Weights of a small audio embedding model.
Training: batches of 96, held-out accuracy 94%.
Data: trained on chords played on synthesised instruments, 52083 training examples, 31.5 epochs.
Rows from block 6 of a small audio embedding model, named by matrix and row number. Rows with one number belong to one channel. Each number is 128 + 32 x the weight over its row's rms, rounded and kept within 0 to 255. All counts start at 0. Numbers have three digits each. After the name is the row's rms in percent of the matrix's.
Before each channel's rows are labels from the 100 clips, of 14976, where the channel reaches its highest value: "responds to" is what is common among them; "peak in band" is the frequency band that holds the peak. Only what is clearly more common there than usual is listed. The data: chords played on synthesised instruments. In brackets: how many of the 100.
# convs0: first 3x3 conv (model.blocks.6.convs.0.weight, 128x128x3x3, each kernel summed), inputs 0-127
# convs1: second 3x3 conv (model.blocks.6.convs.1.weight, 128x128x3x3, transposed, each kernel summed), outputs 0-127

responds to: minor (32); organ-like (26); quality: half-diminished (25)
peak in band: 2000 to 4000 Hz (53)
convs0.10 093:171165090144183144096086174130075115177062121135126168136106103089097131149150119125094177132100165184139080101129077147146108114105133117118123144119139137110113129061125150187096119103158195138107152168099118173063170120164151132156150134047145109096133154092162122100153060183099166106136161156142166112131105149163140181113065129105131170148139105130180136105107068150081085160156
convs1.10 090:088063123149130105089098127106121137136086077095134145164133118107152124066097080141117141099082165105165130119170199062141104070136131140092118132103123143139097121142195129120129061158124138122089141111135075114135136051141142100122056103125168099047084148119051129134082079120065054115136176098103143128075133134141103132136118117108115132179150064106098151136128151103158144140128

responds to: organ-like (58); minor (54)
peak in band: 1000 to 2000 Hz (39)
convs0.56 107:108132079142093086057052121080124118159111131111109113111147088108183144115150136160172144135129145117136162120071160109070105134115175129114136061176111126058160214133079115093163103131072097191129098147131082136153109204088107130127136098123152108129129117151120077134118143101121161115164140130125114191123148098104105097170127056168139145182135088133115155124115139076143071102173
convs1.56 096:103117088048089124157118097054122136108115100131151135124124142107202143122081129109128137173107057100171140124125081158128083114099087086153081096122080129107090104141111126145072123136184172082166152090085116141151153166066149164144171131159108100196122135122163116154143115135164094082132147153128085210127100165118107124131147038144092150091122169133113160145093136121117154145076

responds to: organ-like (51); root: D (27)
peak in band: 2000 to 4000 Hz (65)
convs0.3 098:134128097103121094118127173132089136104151109092109156118136085171114135110045146099144115179152131097123059061099135064070074118103161134120199126142087131104170177178114162116114128118082154141095153102118108127159090151098112107074152138179105099136062115085100149100100110116129110057150120110134140052102067114110123142129069058093140111127104104105134062145107108107134076116122
convs1.3 086:113151160177142111141155109118116099150168143118141142151133180103157144098103138123141114090159099210192135215138177154130180112161122149110150132116148091096121123101134174084133061152171118097110122117159064090161179113133128149088106157156133156136125165128110110172133147118152120088180132111134143132078134084119083180123148199158133158194174106169194117118221114111165128103091

responds to: organ-like (28)
peak in band: 1000 to 2000 Hz (40)
convs0.33 109:145043129148164108139111199154165074130128142141101159161115112075095132068102173160144163096114113178115123151127129119072159118076168090142169098158108129142044170055092160178124081135110180115174159085120073142096103134145146114109154127072197148122101098135132081146108129120158114107113125127167146118077170117105117148108112104084126176113125114144157141109188080122086123134170
convs1.33 102:097123152167135062132098140068088122154142159126155055135159087114163126113080130134093141154157183109119085160114112067146137118122149136094120138118134150042097083100126082104093112129119117126120128148120083089101129081107076073124122089106105115063149094123120099171087156130104085124160132104140168106047074095116080129133156165085145092097145114142184100101103133071105057132072

responds to: minor (54); organ-like (41); root: G (25)
peak in band: 1000 to 2000 Hz (45)
convs0.95 106:108110119077148143115066053102084185140153110085139143126149102150089067199139114098126073134103101136100142122080130173147156129147119136110093162134104143076146105086109082049164137117075078113119117133121154133130057117152099156131120163146134083106143107169136086144159156150067135138136096116148135183150092087143156092038111098134070127174169103123080141098100148077157143118118
convs1.95 108:105079144055087094137147113092143122069104087143105104144138130053151149162131095127158077115092111106118123134084106104085078133088090098137133116159105095135075135150181101132065088121103169114166124132093179141117139132067142156087195125157080086112094109154147083144159054144124146094133159143128104145153140173083132100141094079208174175088139173097107128136113100140134177141107

responds to: minor (30); organ-like (27)
peak in band: 1000 to 2000 Hz (59)
convs0.38 098:160139158083125108145073084102137129105103135092126144147139106116089125139143060113096146112175169112130093150049073098087100058116138115179156114143078133111123141126073155106081119115107135146063113173093103077109076114091119179103132144045150089156089138121148114139130104099102164122101113147158173106166140104117100121097175082134092046075079120098142113142117118126045115111123
convs1.38 103:127169081162093103114136127116118100161125085175117074144146120159152111132107086095147137165142123117222112161137197096119103102141143144114151070119173099140096146166128155062104082072097155186117088182161094135123157122140074086093123091148161127114072120164121118126071132074113109147145173068128086088119147113103130114144103159208108192136091143155093100099143095103181143126140

responds to: square lead (32)
peak in band: 1000 to 2000 Hz (43)
convs0.28 085:154117112066145154144149138063107160135107104093138084107095081115124119155131072119111120097157145095103124120123152125106144085120070101130162064127142097141138162109139147112149124127078143153114100121142073064153092091147113095116153128109064131150096112097099169136050176116075124078155124139133154068150066101188132092122141082095144046046067116152112082131128122140065138152111
convs1.28 094:113190040129107129073174124146091106124133108181130140148156113129156125135129132054117144112171101173171098151102166105177120118119165096162166093182127138163095209051092127138146127159138072159136121161126133140151170172111092087112112158089112102092134114148130102154105144137124181126134112093097109082110166096087095133067187116194092187136148130159150154132158128070098142132154

responds to: organ-like (27); square lead (26)
peak in band: 1000 to 2000 Hz (39)
convs0.2 102:166206117127191082150107127155122171166115200114144085194144108110166134121137085122175152119146153161149093079113148093136164110183099151132169140169128122116180171137113149111167136095106158177154138169108153137148089144047102088153116106133146093087166130155146122164117130136130164121131114165135158184147134096159182143107165036143148076093112106172092110119096120140075099177095
convs1.2 100:063111102106097108116150127130125091088126114105110141133143158136114170134092109118147155121160076098133084148132202142135078111090072137109095105086082183200128136059145069035133102158088086100163094109089135137143107070084116151179168091107135147092066096129109107086141121163091146116073165092112115080077102167132124083128120131157123143170166130150086154101121144100110128130090

responds to: minor (27)
peak in band: 500 to 1000 Hz (36)
convs0.69 093:164148110088137077097042092104108139187135157174068138145178095129095130083103130112102144150087068092186090105128128165144113094155170130171108145088154167160168179103153150077128134116087120090072125160104101131148203142115096138101150118143074140147100109126139178093085137144107172105153177116119165057084080103117156135169129127102128112112086129137119066175128098147100149138100
convs1.69 107:136153182114108080122134115123114094132132094181041134089082139137121128167181106119124169137136079109129130136145174091124065121087114170116085111128103140174133107126150170094104131139156109023110116175165083080145108068176088092173127129044104153133161208125176122117089101143146098125121155114111142080117122099143068181120140168158096147122130096149135123101098094115124110156085

responds to: organ-like (51); minor (33)
peak in band: 2000 to 4000 Hz (51)
convs0.77 098:104058109163076109061167187099107096059089113169094146122090136148108131154117177129127095154149113122149068113195109093100154165075137108112120155090133174164084131140112126121149119176154133164157159053073094127113111115164161106146171090136093164171086080076086099113099121068178143160159096110147110113122113149070164154147133096136131137141129106118165073110143139149127176101153
convs1.77 111:077153101187162125109104119108119103166185143145102121101115074072161100076122147167088131120107147119180091152055105116127182087149151138113127101134117082132105121160126085164129073127147136175101052160173112036104129164145157117060065124181163137118091090124147086142075122089140091168166133124157099167144133135113142127114106137105091129081112140183142103138176120110176130132169

responds to: square lead (38); add9 (29)
peak in band: 2000 to 4000 Hz (60)
convs0.89 107:127144162080123106158158159114118076085089119085114136139113164106126147050076172079169066123107089119119143128118116094108147107070101111143129144107109137101111184107183145121161142120179180144164115081099104146152127155170190147155153087135120100130132115126106118139181179084126136136129078116105078058082095156061169123137076146097120163071114105098135089061155131154120115135057
convs1.89 086:150100142151138124102100119111116082144156158123108161124111144161099141162146178153095185150167155078183141152157136096148143146142158119117134138144134145144101181123134093135165118128149135132108131096147101125179143139114161137205104142138206131051094043125064100105149140140205134191125153133141204207067109167079173077144123121151161112116127163126108164164112149122169099169167

responds to: organ-like (33); root: D# (32); minor (30)
peak in band: 2000 to 4000 Hz (62)
convs0.81 097:103132122087159136106095185077118150162106062113140126128119109187138163162081177141127117143057148105119125090085133140115074148116118124156112148139138090094086197065120170161077113110145159155110107094116064092140131094112137090078159126115087140100084138120096174139095136128102060077119089135184144125087088095140062110102064138046172161126102118116130122112079121119092106131139
convs1.81 094:099076097134111167085136115139128114081129090112146194145096143081114131129138161083120146111109108196086083160131121058125134120159142109154110089105123102128115177144099104107193140186087157123150112149100132102171167113163144151170076127121079105067166106140143099046161116146064081079082146158058131092121159110102162132085139112144068113111193185131146155135130110134132110138177

responds to: organ-like (25)
peak in band: 1000 to 2000 Hz (43)
convs0.45 100:099162080111106113089088203120115132115099119080078135080059123169073143096113215115179133155072096088125107165088107159152100096113148151146158090137083168127129153109140138108124071157163175141112167113146151071138122176152155158130182096160138140112142064092113108072137161134118121144189108133120091052100132161171144144104094160151111150153124127125100110125172129091168079101120
convs1.45 094:105171170154144113111117134169093090047141154063110108130042160122102096138175075132068085104111145177151129158101144067095173134088084107123117153084175157114062067098132139115147137179147079094131151122080076123141127086119092103126105138145120139107123080106149165159091107104130127144129119119138131120109081115156132172113162169108184084094081127157138084119205090121126159125153